config.yaml
encoder_arch: "vit"
embed_dim: 256
encoder_norm: "layernorm"
encoder_shared_expert: false
text_encoder_head_dim: 48
text_encoder_num_experts: 8
text_encoder_positions: "rope"
lr: 0.00085
Rows from block 2 of the text encoder of a small contrastive image-text model, named by matrix and row number. Rows with one number belong to one neuron. Each number is 500 + 25 x the weight over its row's rms, rounded and kept within 0 to 999. All counts start at 0. Numbers have three digits each. After the name is the row's rms in percent of the matrix's.
After each neuron's rows are labels from the 100 texts, of 14976, where the neuron reaches its highest value: "tokens" is the input token at the peak. Only what is clearly more common there than usual is listed. The data: pictures of board games with random positions, seen at a slant. In brackets: how many of the 100, against the usual share in percent.
# fc1: MLP up (text_encoder.blocks.2.mlp.fc1.weight, 1024x256), inputs 156-207
# fc2: MLP down (text_encoder.blocks.2.mlp.fc2.weight, 256x1024, transposed), outputs 156-207

fc1.59 172:505496493540495500504502538520480496503516484496530499511493495562509499469467502532517469522501487528476526485490491456509437514479522458533520530480474492
fc2.59 238:490501486494513495482470502519497531489530547481514527467497499464507481552475507534509503533468496500491487515538490496497520560475475519493522484515483477
tokens: "23" (26 vs 0.1); "22" (24 vs 0.1); "21" (20 vs 0.1); "24" (12 vs 0)

fc1.195 074:508512491517461480501500520517519500496521521517479508496511516494521478523501507523521491500478513448504480533471523518492517555500538512500510537454498500
fc2.195 068:508479463477518450552485515503517476505469498493535496496460521489546500500548513512506474508505551481491482479455502497478539466505490551520547498496495496
tokens: "4" (100 vs 2.2)

fc1.385 076:514501481516494510506510538485519496520507526455492500489547489515516473464513520502431480453490486518479509491543498489508566494472517485511533535530525486
fc2.385 074:471510517474526518518505461521481507506527506519484539510521492524431494510504495457486487499472509459468496527486538503526475505490491475461471516518521462
tokens: "rack" (47 vs 1.1); "upright" (30 vs 1.1); "2" (13 vs 1.4); "21" (8 vs 0.1)

fc1.215 078:464483528495524506480459475456530507521462503510498466493497506468465492475505497482515481508526551516524499517523458509523482462500502536493513569519501498
fc2.215 067:513542501511513534518509513494486519456498524501513555511484514464501455511482483511468460476515492451540511476466493484500535498507516465507489476530515490
tokens: "grid" (81 vs 2.1)

fc1.121 079:518497484535486470519503453521537490478503476488482517498517491528517490469515509521493483473494529463536495536526481525495462477523445498533484487479506502
fc2.121 069:503465526505515537533452520489528487537491495505473493517471488524462535548495513495497488535513494501529469543491527510493517452501493532530550463454475497
tokens: "13" (71 vs 0.4); "14" (17 vs 0.3); "15" (12 vs 0.2)

fc1.578 087:466513505458494519589549517560526514504461492472541488536446483493512501471486501517501488502449521488500449465436519486517483537541497491528487488508515513
fc2.578 085:503480476519495471496515479497502484476502500525489480489527516466496577504537490465483513453541509512472474512505500540490493531502517528521530485456491517
tokens: "0" (100 vs 0.6)

fc1.88 074:463527488515483456466487527465489521504535506481482499508486495476521497545485507498490478529449496478466460513481536498526430479456493493474485500507478513
fc2.88 070:561501488492501479480510535456479483493515492520493491450578510520477488502488528494501477470456517463477557519516504467490526502479512461473459497503458518
tokens: "white" (43 vs 3.2); "rack" (36 vs 1.1); "26" (9 vs 0)

fc1.610 122:471492462494472460515543519557500500471486496491486470543460502504527469484507478512491473523503501507482517548458505501513485505498476472513497506499514482
fc2.610 108:506492510503511480493484499512457484472474528515478512486543503463483464517478523492489485455518510541481463531586467481511495518455474492507546476507500500
tokens: ":" (22 vs 6.4); "24" (18 vs 0); "23" (18 vs 0.1); "22" (16 vs 0.1)

fc1.611 074:494465512534535496496501479495495493510474483500519458473538497524521492508506539466515543499479485512494526500508452490514503486491505492485537475540530490
fc2.611 066:483551486514504475537524556512472472463519471516516472498513502507487498518466485485529502448495488516520509504485494463515476489485448456517492468482521494
tokens: "stones" (54 vs 1.1); "rack" (31 vs 1.1); "23" (8 vs 0.1)

fc1.80 073:512512464434473499497484498530519476487508474542506471465478495477531504500533465560500555502482496471490500484468501497487512507486513476494499543519504521
fc2.80 068:516478520522526452471526531513494492492479515440470484509492464526539482493532489446488512510465449501528465494485501499511526522485475500494551502509501519
tokens: "25" (32 vs 0); "7" (26 vs 1.8); "24" (19 vs 0); "26" (14 vs 0)

fc1.631 157:439463496521515498559555491509519543534472484490475464538476507499498491502510500490489512519497538464509491498445509477512475526514508495525497541495494519
fc2.631 169:491521506534473479543516489511484500487437519483473440472523513508477517504517504480458586476503514496534480512511482565486499466477522540499526509477516513
tokens: "13" (59 vs 0.4); "14" (21 vs 0.3); "12" (20 vs 0.4)

fc1.168 115:459503476494464504565511501500521541518498544520498481528487539491494508525504517524495489486496479459498440538472562469531531514499469538495497501520522521
fc2.168 107:493467466497550493514515505512507459488484493486498494466497502514489463511497493475501519496476521508489535484517472554539503482461535524493480505502496553
tokens: "1" (100 vs 1.2)

fc1.708 081:476472492468520519508479459474451484488508488472515512507528528464529490497535519470514495500487542482488500492521497459444470468560522474526518493470511459
fc2.708 071:536510493492494508512486500483514512485519483514517482539459487512518513487536474524490537518510527512484502568552504535480539495501499476490500467503501460
tokens: "4" (39 vs 2.2)

fc1.296 154:476501457513487470532526462500514510525513484504522517532485495518510479486492464522497494505516485486537484478479511347520492523521503448530504558508502498
fc2.296 183:467508494513471419502521456526496491448512502485499541484493517529469499506524485470477510524487524495538535534530521460505513513498538499522554547507483496
tokens: "discs" (45 vs 2.1); "an" (29 vs 1.1); "upright" (17 vs 1.1); "in" (9 vs 1.1)

fc1.701 087:471507479506518475463525476508486482479521530473472495545496527464525573540525480491514491500516499510510535483485511469537468468498510490482507486498472559
fc2.701 088:478487497477470442469495489482501507496500525499503533472526480477468545518476500504481518471532523533488509532491509533460473486495487483483502476490495529
tokens: "0" (98 vs 0.6)

fc1.175 115:452531480553441480492520505508470493466526517493480512485521491517445508492474501521501511489517492494477502548530501489483482506506489501503516519481478503
fc2.175 092:538487479485503492509482489494495524496472500526497530512468515516481499500514483484461479522503490568472457468515521519473473508505515494468515474525495455
tokens: "23" (30 vs 0.1); "22" (27 vs 0.1); "24" (17 vs 0)

fc1.705 072:506477538472527489546513487469507512483503499447492537483503482511489496515481441532490486505496540473508463500506514529520492519492520480521489449485517469
fc2.705 062:497471504464489492462541465533503516500502530486534514531557503514500492463542505502491515538501467540477498522459492525494469505525514482511513543500498458
tokens: "1" (99 vs 1.2)

fc1.174 088:488468506496490497504489534509505507482452466486488501462470514491539489496545526497496509513491527501508463510438542467546524496510493508555521534474515488
fc2.174 098:511513525507448508507515495534494506517498495527537480484512542516508512506496446541501506496489504583476512508486516572484504504508524495478499502498462525
tokens: "13" (45 vs 0.4); "14" (23 vs 0.3); "12" (17 vs 0.4); "11" (8 vs 0.4)

fc1.278 073:491478505513523533490491505531491485509480448504498504478492487502476516488528487540511523490503505493495485474535513473511546570541500480475526511469524500
fc2.278 067:500531521555463557493468502531525523545521516496537490500513563523487485494492537508532507493500524528559486489448472514519496496477501547513539476495496489
tokens: "11" (44 vs 0.4); "10" (39 vs 0.5); "9" (17 vs 0.6)

fc1.671 178:484515494485471484548534549515461490509483485505469449487470485473506501504494522521544496530490501467468498522453493466512467478496499483511492492500501475
fc2.671 214:464494509527512479542525484517472458471492501473500480477518495521482500503497470541473458507484526497471513520530496487534483514467502478512525507477467540
tokens: "white" (44 vs 3.2); "on" (43 vs 2.2); "18" (7 vs 0.1)

fc1.382 082:486520483514460498473516426508480523489527541510488466463495540479489498463504496493477477499485474470483458518527462448525496483517556463477508506472518521
fc2.382 078:477474474484519519475448499516502500510469539502498496523484511489463520516500523508560510517453480530490526474464433523521471517538513501446553485507473510
tokens: "5" (100 vs 4.3)

fc1.630 071:473471493457497499468499478501518519512490527498467481443487510538572516503524495485513526466504475505481540512477480515527515497457477521478470472540471505
fc2.630 069:499456493525471504538500479518479502487506523541523497546462505550489483519508476496495492517510483456519535524525498552495511506520492504463524467473459492
tokens: "2" (100 vs 1.4)

fc1.381 143:468470493527511500564543485508531507504499466474466484533476477537483458506544505513490503506455471462524481465449505460524460545524509508514521516505508509
fc2.381 137:510531504506481512530505477535498473538437494519482462489524496511488528514490495486477561459504524521502517492474500598504490484490507520487506496454478494
tokens: "13" (85 vs 0.4); "12" (15 vs 0.4)

fc1.475 123:464501470575499509507504507460481506477523534501475508468479476531479516481475502478489483481500474487486489476533469461530463493516511524495504516489485485
fc2.475 108:560507518508532497504511506504577513563519517493477539542470518488515473488507545450522524499520510524525505499522492516469518496495529517476497474519493490
tokens: "23" (20 vs 0.1); "24" (19 vs 0); "25" (12 vs 0); "19" (9 vs 0.1)

fc1.341 075:500493481531475541484535509467496478499528504477499507558528516467505475471519522503497517508502526460492494486529531481504465512467507499515514519517511531
fc2.341 071:501510497512512511465524511496504481525496500473538507485521556517531482486559489533493524525515530487498463501516486503496462473526520494506507515504513507
tokens: "5" (58 vs 4.3); "6" (30 vs 5.1); "7" (12 vs 1.8)

fc1.4 074:477495520524510516481495487522510510497523516499481491522468530509509514458480497492502479447471508512473550514495503500484495526485510496437522506520493448
fc2.4 070:473496466456511450515490467474471514455522509512514555503517524504559512494480525508483490469504501480508487542497534523466514488521474553497495488522512490
tokens: "4" (100 vs 2.2)

fc1.106 080:545518481475478501502513519493509504471488532490475505437483552490475490544463512507499509541528457487514474496536515524498512475515505512479465513512522506
fc2.106 078:519483488458529488491489491477496519452521485476548499471486467502529517514489481456476540521436490532474480458486479530482509519515516485472479518482513466
tokens: "25" (21 vs 0); "30" (15 vs 0); "29" (14 vs 0); "28" (14 vs 0)

fc1.499 074:442510487502494483459493479499513489504482480513486493513532485480471538526495525524507471528463541465566554477505527503526519515500482519473494502494527489
fc2.499 068:455508535528518501531466487447476501491520479504509489481532516506514521506491507490486482545526518551491513475517465463478496463498531448493481532470491496
tokens: "," (100 vs 12.9)

fc1.567 073:529494491471465479480546492510491510490517511497476504491502572494498540516519464475516467500473517479528507480515484482503474546507459478473467495472487479
fc2.567 071:488510494462519454462487507506462514449464478494508521501520454483514498491493513466506508502513538511466522485510513460477517491472489517497509477484508485
tokens: "5" (100 vs 4.3)

fc1.323 138:483481501504492509558507521508502530530505519498466511468490480495513505499489497512474461516485519501464422514490515442523490546528478523527558469459529473
fc2.323 126:487495512485483513506469489535493536502508492474540477520497460520461508488495478509455481478515485547522538474496486535508516510522541488472525453504526486
tokens: "discs" (99 vs 2.1)

fc1.111 090:509460539516503498521484530541546485472517501508531525492511518554457476486509479530522515489500494511552463509443493490512487517527509540496489515494496468
fc2.111 088:483507507501485519519517498516467491537494477497495505547526489523541579465505493522485499462485510543540437527482479527508494528493529528507545495472444481
tokens: "11" (57 vs 0.4); "12" (42 vs 0.4)

fc1.256 082:483508496475500507503507515514501529464510526506513470511517482507458464524490501479521490513479511510451506476445461446519491469529557489484519503528480532
fc2.256 077:466466462443478521535556521462440483473462481471521532483530502479546491499471537486482491496519497458467499518543467527535568433526440537489505490488518526
tokens: "board" (88 vs 1.1)

fc1.344 082:460510489502487491485486510496490466489479482525535504502561474493550544513514486463504533489481527482522501466497558518526488509433468520470494519498535510
fc2.344 069:501491545504465488480464474510497518494484503495513548533489488466529536456495555508460484499502584514544541480514461520483474458520504458476493482549496512
tokens: "white" (62 vs 3.2); "3" (38 vs 3.5)

fc1.756 076:477461537467502488537500517559508495511455482451459476487514507509534495513533485494482510510541493500528510490516451505488497473523512462507521459533505455
fc2.756 078:520450475509484491534483481522475484463475472496533488541488523522499518524501467507489540514439510507508493492485518522493491551509503493498520483464531492
tokens: "1" (100 vs 1.2)

fc1.589 122:476456514524505466533547521478511488502516470514497473524476480529495460501512511479498481540468524445515491519462504483513461501513520468506470557516528476
fc2.589 121:537536499503552528500460481492537535512469489517492431481482511519491533449482515501512526507494491525513443507436498512468475520535489494501505499463483504
tokens: "16" (44 vs 0.2); "17" (34 vs 0.2); "14" (17 vs 0.3)

fc1.127 156:461472482541519473491511539515465482493520530469503515476440500496489473517515528517477488521488497477503454489537491440524457506491518515528526520511510496
fc2.127 161:515485509499495457490494506483476512511554472484472512501511450470501487564508504434505497551515503471538527508478508492531516482469509529543494513537500501
tokens: "," (100 vs 12.9)

fc1.542 077:469478501543473555509490483458495507502549488506476478528477526500481444497515497477498554487531498527477514518551511477497499485507498523521495479511522533
fc2.542 080:541448479482519492542471514493526489496484529500523488520510489506509477476515510490494488523505505526480500544523530541509523486478493514485472514530544508
tokens: "white" (100 vs 3.2)

fc1.504 126:453483475492512505535578505516501551507499470515501455496465481549467502501504517484469505508486526452530475516473519480498469494525538492559524542496472471
fc2.504 117:475487525517499481514482429537475494512450486505487491468531490527509558476534479535482544511509539509511503479449482544514483476486529486506495503460490502
tokens: "13" (73 vs 0.4); "14" (20 vs 0.3)

fc1.491 136:480493500521501496509497507488484491487524458501508536516481538552486481510486493514508465516529466542453499515529496483522468517456525468524517516490480491
fc2.491 131:461509468512523527454461533499503518489515530485519507485501441489515511506503511510498514518472511481495494499506482507503500521472481480476467473512500503
tokens: "23" (25 vs 0.1); "22" (22 vs 0.1); "24" (18 vs 0); "25" (10 vs 0)

fc1.160 072:468529497527478504500527534530555478496517529479507489507515489507480467483517493521510479511536466487474529482477472488494488485467502499463493491507488492
fc2.160 067:486545512495514490552485520492479507456462479487529519496517492479529511474499488494486477520495481519468495530527525479530497502492506492462552525478529500
tokens: "0" (33 vs 0.6); "7" (29 vs 1.8); "board" (13 vs 1.1)

fc1.585 101:496481476495465521552539479518483526472498497467458454533535471490497523519501490545508486531496476492512450515450529481529481555505466525510494485528466518
fc2.585 100:489531528518478535549491466486502478506512454515515469496487536515499573506523468489499497498518499540491542491498485550503455503484523540452537478451500504
tokens: "13" (68 vs 0.4); "12" (18 vs 0.4); "14" (14 vs 0.3)

fc1.27 083:475490461508458478480494499486521516504454493482494496467432520478515532542526466524506485512513498551488500502485498467488497484483514499506528523520478515
fc2.27 064:509487521480527500534487502480480511503472480518524529497482483510479426472541517486545478441462467487444510468511536482508499538471508512492468506507549509
tokens: ":" (34 vs 6.4); "grid" (31 vs 2.1); "blue" (13 vs 1.1)

fc1.484 084:494481500516476479494565542464482497514501515486499476512500496468491526490493490447508488483495477531535529489508471455502460463481523511548504459544522540
fc2.484 087:483524452497521513476458488470509519581477494522509496500500497523453500524486496477463489514444496479513526486509499460480494509461533490516493514497495513
tokens: "noughts" (78 vs 2.2); "13" (22 vs 0.4)

fc1.207 075:518487495473479485473509489512487494549532514464481467500477521473427462541479499493475496553497478512470471530494489478494501440495518476462506528494486518
fc2.207 073:481496451495529502530508511506475475477487485474521511528485462506455492504566523505538475513520518480504509518524511484491469513515483495490483521529504497
tokens: "2" (94 vs 1.4)

fc1.453 085:528468487517515478519500519495515480476524525512486514451534478524462511518510512480477531522466510498467484513497514534495525535500514477513507503494520488
fc2.453 082:550553465458548496494491516525536497482454472534512496481492494524511484536514552523492486496472498475466499452491436525542478459504544482477460492486489493
tokens: ":" (41 vs 6.4); "on" (40 vs 2.2); "and" (12 vs 1.1)

fc1.394 089:490513485492503494464493489500490493476452486527548468488483499498523513479510489469510489498489502469473562503484499488514526509481563511549525498508500491
fc2.394 087:480449489539483501490454491463513551486485515520508487467513471443513501514518514509514459526533457548501494529460525505485508476469490500510496480473518555
tokens: "discs" (46 vs 2.1); "in" (38 vs 1.1); "line" (7 vs 1.1)

fc1.721 073:526523521482453485507526537460510531492495545432486487500494476491486494559487480476495510469501512526527491494494463491492471514545513461492541478478463480
fc2.721 067:507513486456572447472545498521502536513515469510503520525495494499457475501466459489480456519478490517510457503522530475495485479496485513486528497503515492
tokens: "25" (22 vs 0); "30" (15 vs 0); "28" (11 vs 0); "24" (11 vs 0)

fc1.625 076:508488523489509516484490484502523508467516553480480504520525511503514517492512514499542538504498507489484530472470470470523501494518466469508530521514474489
fc2.625 061:475488482476488477478539521508474514491469466490505509517557510465516517452512498511468511527497496526524523496505543488521501520446527470482501515502454531
tokens: "2" (100 vs 1.4)

fc1.73 074:531502502471501506494510498530506536525475486520544461519494490540529510491542484530506499461464492511495501484504520573511490503489515483521536478547531464
fc2.73 072:501461479508478523495535494524512553515523483463493501482515517496535518511517519503458506457515553471525464506515488528497553477470534491475468508530498455
tokens: "grid" (38 vs 2.1); "by" (34 vs 6.4); "10" (28 vs 0.5)

fc1.147 080:508517529503511532460514500555497497479518496526487498484511508493482491528496506473497494545501510518526548501526469504476522502516515521486516524519517522
fc2.147 068:453497512485464483525505533509495500527493526490498465491464512511531458530509516552537545476535503512529497484540515502509466476485495508517497520508470487
tokens: "2" (61 vs 1.4); "3" (39 vs 3.5)

fc1.118 100:518496466500462489529497441518517510492513496472458454519465465503499470501529480523484490493495526524470495511476511462497461518492515486496510511506517510
fc2.118 092:487517524488515477491506452539474502491477515515490520519519486480482523474500499502493501496509536527523469521491525603514479487531494536490498485460503506
tokens: ":" (60 vs 6.4); "draughts" (13 vs 1.1); "in" (8 vs 1.1); "grid" (8 vs 2.1)

fc1.234 071:501491484518509486504561508500473454505473505505504493493510518470519448526558547510502518504501500485487521502512529483515494470556500497527534470493517511
fc2.234 068:535499512492476482471493480510516492494414469529497486446519447484447521490454509482484484483560479486488493496500535488530528481518497485506478531495500493
tokens: "white" (48 vs 3.2); "7" (20 vs 1.8); "5" (16 vs 4.3); "in" (11 vs 1.1)

fc1.303 114:529477479475450494532518498485483521513534495561466452539485497485483513494487516521520492517484503486491496551460507494510479493506489532553534524525519479
fc2.303 115:473484493487439507525508460507507525509502497518516492518529515499503510499498474510521536499477521558471516486490521513503476498508527525504508522458501457
tokens: "17" (25 vs 0.2); "16" (20 vs 0.2); "19" (17 vs 0.1); "15" (14 vs 0.2)

fc1.616 135:465484468506518537522525504517502515477483507509512485494443484569499501492471465468462502518440528464562481531471523459543497517509554525531520545537503485
fc2.616 139:507456527494485515544489462501488484539464495508477458492519490481524542532507493542509489493511481541481458509440505541492529511463514492510552468468469510
tokens: "11" (34 vs 0.4); "13" (22 vs 0.4); "9" (19 vs 0.6); "10" (15 vs 0.5)

fc1.15 074:503505503506517530519504482506495501473499519474499459527466467470510500439494519497493467519467520490472513510441511500470514511556514502451511493491492509
fc2.15 072:484503472457482512506513497479521521524467544520504484489490480489501519515467508516512495559539562560491484507513518549489493469484518499535551470490504490
tokens: ":" (100 vs 6.4)

fc1.247 116:498465473501526507521528487533512504466524487515481472446516482590483511472514497491448483501468523447488490476469534461518464524502528530521523534494499495
fc2.247 112:470492505462483493538473456512514529541480483524496462495531481527525539504505485516490528516523503534497466531438501571506526510533510490503512464468453489
tokens: "16" (43 vs 0.2); "17" (31 vs 0.2); "14" (26 vs 0.3)

fc1.492 076:492515454490521498529515465459457479491515526498495466538465521532488527530530479480467492489520490473483522484496462488500475509523527467481502501508538506
fc2.492 073:543479502543494536533531532490474495497477511491478460472479496492520503514516532499521485476538492465487499511470499507524520524478492504475491505502516502
tokens: "0" (56 vs 0.6); "6" (21 vs 5.1); "5" (12 vs 4.3)

fc1.139 080:496463518510504484526496488497537471449487514512507515457496530457509485453464467494491470453475499483506481460494520476474541546455529465507469523457530470
fc2.139 069:495507525513467470575499522502493492530518512439508504488524536498506549510513524496491507532497503511487511488494509539492526515516476451471497528492488523
tokens: "4" (100 vs 2.2)

fc1.580 077:470504509532538503494497526461521535462503541488512480489532458467499511476503498512484494487473454503489521475526443435510502483507510467494528471481513499
fc2.580 081:505549474483500460488504501511525503508501511512483492494512486520477543475520475510514493537497527496477502555462464483492514486471551512497505496465507460
tokens: "4" (98 vs 2.2)

fc1.476 081:481494469480473487539515505519515496537459471499525462502474478511528490472522484516505522513523479521502474500522514500489492517503532508521547482472516470
fc2.476 073:548465502511485516519506466492505491464499536488520485522480488499506485514508520448505483533467477484515506485500471520479468479496483535512522513471498492
tokens: "4" (100 vs 2.2)

fc1.627 115:469507492511475520530490448506502512524499499482485491513475476485524472497514514503490501507507469516493486533437523408491491494492512514487551530500490502
fc2.627 101:462504510502510457474512489519485494476480484523509483488500476501495553478493472504495493507512558517477508536472509570513502471476502521443514458494489498
tokens: "5" (100 vs 4.3)

fc1.66 071:491495475525481514503545446477503465522533513515455485493551484501529451515496464523498502565537463461499517523490490521501524502508488502513523537462511510
fc2.66 068:522524476450530565510507542505517480474547498510504497523525515492529508512550472513502484455481462436538487548498474531529482492487493484527497450519530534
tokens: ":" (38 vs 6.4); "by" (25 vs 6.4); "noughts" (20 vs 2.2); "<end>" (16 vs 6.4)

fc1.683 071:486487459537550525536530476507485527541485495535497522577519498495504525491489511540502478481494457486533473506513532490520501501464481481490509530499493489
fc2.683 071:482520508465509516513475523470503508541460538500501482520502463497500475495504533485441488526521482520535523486526497548487525496523504517435491490491526499
tokens: "white" (96 vs 3.2)

fc1.592 081:498516492437484499488505532483536502436490500508500524497500507516477493474473482508484511493478523502481500532483457519554489476488483476489481497501516467
fc2.592 084:528486491500527472507476486538534489453502566507533514485533509513519473523511529475470485546489467498508450511509507520460500512541478506502565493507496484
tokens: "25" (36 vs 0); "24" (22 vs 0); "26" (14 vs 0); "28" (13 vs 0)

fc1.411 095:473510507492515484478530518528514503491526480515482511481480502504469461493467508527504489505472469517488532480522471498503480499516493496495506521508495494
fc2.411 088:494515506517538528487473530537557521469548478482515486438504512513502483504479515537482458500529513504490476485517495494466520530495489504473506493522494528
tokens: "23" (22 vs 0.1); "22" (15 vs 0.1); "24" (14 vs 0); "29" (9 vs 0)

fc1.355 109:488440492512496474513542473472510468506503540504489477516475479487491498486500496475481547513518474454499429505528510473485505478520509485515490487544474527
fc2.355 094:473515463476515487481526493483520521512492490536513509504471516514476483501488490490511494544481514562475493506455450513520456505446531524498515481453483492
tokens: "0" (100 vs 0.6)

fc1.82 090:459473545440548520537512509521501531513437523458504499504483450494535530522485486470502499475528525464551500504470513435507515523496473476499463521480544512
fc2.82 080:478467499470482494489475463543485509507473507502488521497538497496461488487503511475502539493523512532463468532493481532489531510474486454495533485474485524
tokens: "0" (36 vs 0.6); "rack" (34 vs 1.1); "2" (15 vs 1.4); "3" (10 vs 3.5)

fc1.410 076:499512539515513504501476516461496489514508474500510499506495523564515516555516501427535498504534512506480455500534514503504528477520450487513508479495533512
fc2.410 071:486512479531531497500485459492505494517468490544503534542548486478494497501503500492450513466459513503479487512523480496526500438481505493501487501556491465
tokens: "2" (100 vs 1.4)

fc1.191 154:506503494541465469510583514524471503491501502440506486488502493500464480496476474528490501500507503482493496538496489440508504523531468490494496552515468482
fc2.191 120:500480513478497509473472523534460492491503531515536496483521519505508498526494475525533493489534502576461498484502514514468485531478489493484523462518525469
tokens: "23" (29 vs 0.1); "22" (26 vs 0.1); "24" (19 vs 0); "25" (12 vs 0)

fc1.181 078:497483515503517479464494489554533499474499481523451507496484506500451512491525503444488498481470482508519523531509516474479486536498490531492505466453484514
fc2.181 064:443519479452467488503499495552544472523525534515509463497497503505532468467512502522499500510458515505509553522481516579523493505469496469530495526510484453
tokens: "11" (51 vs 0.4); "12" (20 vs 0.4); "13" (13 vs 0.4); "10" (8 vs 0.5)

fc1.409 074:483431484509505500495544475491527511510501470524510493503509506514488470471508518464500481500487473492414530465495449484489483520512505534494470496509482485
fc2.409 068:481505461459539499524484435487530482555521508506502448508511495520498488521471548498502493523455529508518475483453482527475484506476527518496483492526496470
tokens: "noughts" (100 vs 2.2)

fc1.505 076:531514499493517545504469514541481517492484490507495430518547502497489462508491464480487465513496469525492451496482486505505510499549487516516552518475505516
fc2.505 067:505518483500469509527460468506499526490456482530443479518481524488508518495539521515466521495474492566492538557486487505487523510504511523476487499502474513
tokens: ":" (100 vs 6.4)

fc1.532 103:471529512466474500502484491530471521487503516496498502492527513493510509502494521491480509528510470534534440527472495482524485519546529532506534434501471533
fc2.532 104:526516500454525519478486501512497487516465484512514509474548541495522483481466497521493527477480506483479525524536490501512529496446462493469491477500519450
tokens: "17" (57 vs 0.2); "18" (35 vs 0.1); "19" (8 vs 0.1)

fc1.173 070:565460561468490528465494504499484509495496502516504443549504527498490484511484541540466515504521492510500531461505500461515471482488473502529479514473468504
fc2.173 068:472498481507498533528515520453501480501536488508475465490535493497463565508476472487490492450515447519441485488505495521528510482505569512502543496477542497
tokens: "grid" (98 vs 2.1)

fc1.538 159:465458527525508534501541482488518488485507446498498500495450481534482466492518494497494482541495504470529487497453501483517459520506503530544483528529514491
fc2.538 181:512509514524495526533497492508503512522454481515486448493521491521529563464512480520525546508481482510509477532451524549475502501536489503496518470456483466
tokens: "16" (47 vs 0.2); "14" (32 vs 0.3); "17" (21 vs 0.2)

fc1.459 071:520487536489511499470544511522525485502499481502511510473508529482485473469515483478477491456508476462493490498538473512508488476489541502484513524499445495
fc2.459 068:526529481456493500471456498499548509519476499500527510507500543495520485485480503545507520493461544559525460476517495541495499495465516501511531519467476463
tokens: "11" (67 vs 0.4); "4" (31 vs 2.2)

fc1.334 075:501534514472477496510491480513472491509505543507530566481510534479527531489497505528500475505525521460516521502518497561490503497509494532480512490506486519
fc2.334 074:481518517444510506442534484462499500493549492498509493495480499522483489470461573490513519523483511535457522521488478529507526486492503503474517502504471488
tokens: "discs" (100 vs 2.1)

fc1.457 069:481523527488501473473448453476470530500473483525509446498530504510513516486491555523464465504543496470487495529490463513533531489495529530493466464512530520
fc2.457 065:484525499498514482500456488496463460465492526485520512519542477493527527488520517488527513477485485500500504504486518583487474500513525526473500475491505503
tokens: "grid" (10 vs 2.1)

fc1.519 107:492510465480479503530501508540511486498499486522458485572502483513494488479459523546495471550491512522463508526467468469486493514540459487508539494457510491
fc2.519 102:498502495492534470503482454503511441499491458486491521533519518529478511475517488545487519504490549495518546503501515486516522494487492514510512429532506504
tokens: "discs" (46 vs 2.1); "in" (30 vs 1.1); "rack" (17 vs 1.1)

fc1.417 110:508496513459526544500541528505508520489493518518502500522509482525468471499514508490529518536454502475492439506489522499486478498508487534526450455507497521
fc2.417 100:469477533501508511522475456500524514544485469519520469483553503523519580499480493544489506467493537532500477513476505570530512513513520505506515487477468482
tokens: "11" (50 vs 0.4); "14" (40 vs 0.3); "16" (7 vs 0.2)

fc1.447 079:493485560495493441478487495496442506463485528505479492469476526481511498528489498517485532502477519524481552522483465501512488527515479492512530484462513495
fc2.447 088:494512494455529479479480489515486497510497513527492490468456495523504490484485528481509499499509497600504469488490504533521493466539506464524529474486501524
tokens: "grid" (41 vs 2.1); "1" (31 vs 1.2); "upright" (16 vs 1.1)

fc1.325 076:505497544538504475495492504511470505472528471509532486500488492537556534478478518505510523563471501476487537523475569483478472519527479507528508520501479474
fc2.325 063:481468519451499478484482488498485508511449522512560518473497495481507505498483502504497495464492498487542484506509477512524497529490450481528513478492502512
tokens: "4" (100 vs 2.2)

fc1.754 080:495526475513484474508491545509492481425552471463509525506511487510537481501468511451495491506500507501499532533536528554517505488473524528474504528501544501
fc2.754 075:510492496476488526457492482476509499439541477511507506469511566494457515509485522492541492482496510512478528541508514516484545494496488479475504472511454504
tokens: "grid" (90 vs 2.1); "3" (10 vs 3.5)

fc1.731 100:507512457461479470500535495479477459472550502466468534493508486527469505470490457463446476500485515452506522507499521470509520507500512498520480517536494495
fc2.731 084:442509513473502506525467473518477507511491512531522504482482502498477502514481495498531478522516462506470406507491493490521546533505534567501559466499519481
tokens: "rack" (22 vs 1.1); "25" (20 vs 0); "28" (17 vs 0); "24" (17 vs 0)

fc1.663 078:512535516467486480524481535522519478496469477520544505498520473467506484466500488481528515470494465493527510475548443471505483545478441533488473526528494502
fc2.663 066:515455501505525486484527492484442524464503484509488535484468439478454489510486500509480493488500490486529448511495526443480492499514509493478531495460502534
tokens: "grid" (86 vs 2.1); "line" (14 vs 1.1)

fc1.216 072:479532531527543489463521471469496510493506534488471491497532515512483507477455530474487453523487513545486531539541521488476494530516485454492523494513503529
fc2.216 067:469530479458498529463462496490521490484485534479522508494530478530523508505504475511460485534450516502501488494538451514477521484478488479453501510518480516
tokens: "discs" (91 vs 2.1); "grid" (9 vs 2.1)

fc1.615 075:516457499476483538483493505490478472487491535486474499526514512503507488523562483491502506495481475539508482492533550452512510501491525493476534512488488476
fc2.615 069:459553531467515511498486500487464508499493517486495515489528479510497471505523447498477495480483491490492523495498509534531476502524470488476471507473446511
tokens: "2" (100 vs 1.4)

fc1.222 161:458488473531463485537509488470517509522499506509524526514488478515496474472479500516491462503508486491510496510490522414486511509516523475536523558480507514
fc2.222 200:483501507503460421531512445550497489470522475491513509485474524514497512508516477478493480515497526511527515573480516447493519523517525498531576519522465498
tokens: "discs" (70 vs 2.1); "an" (16 vs 1.1); "in" (11 vs 1.1)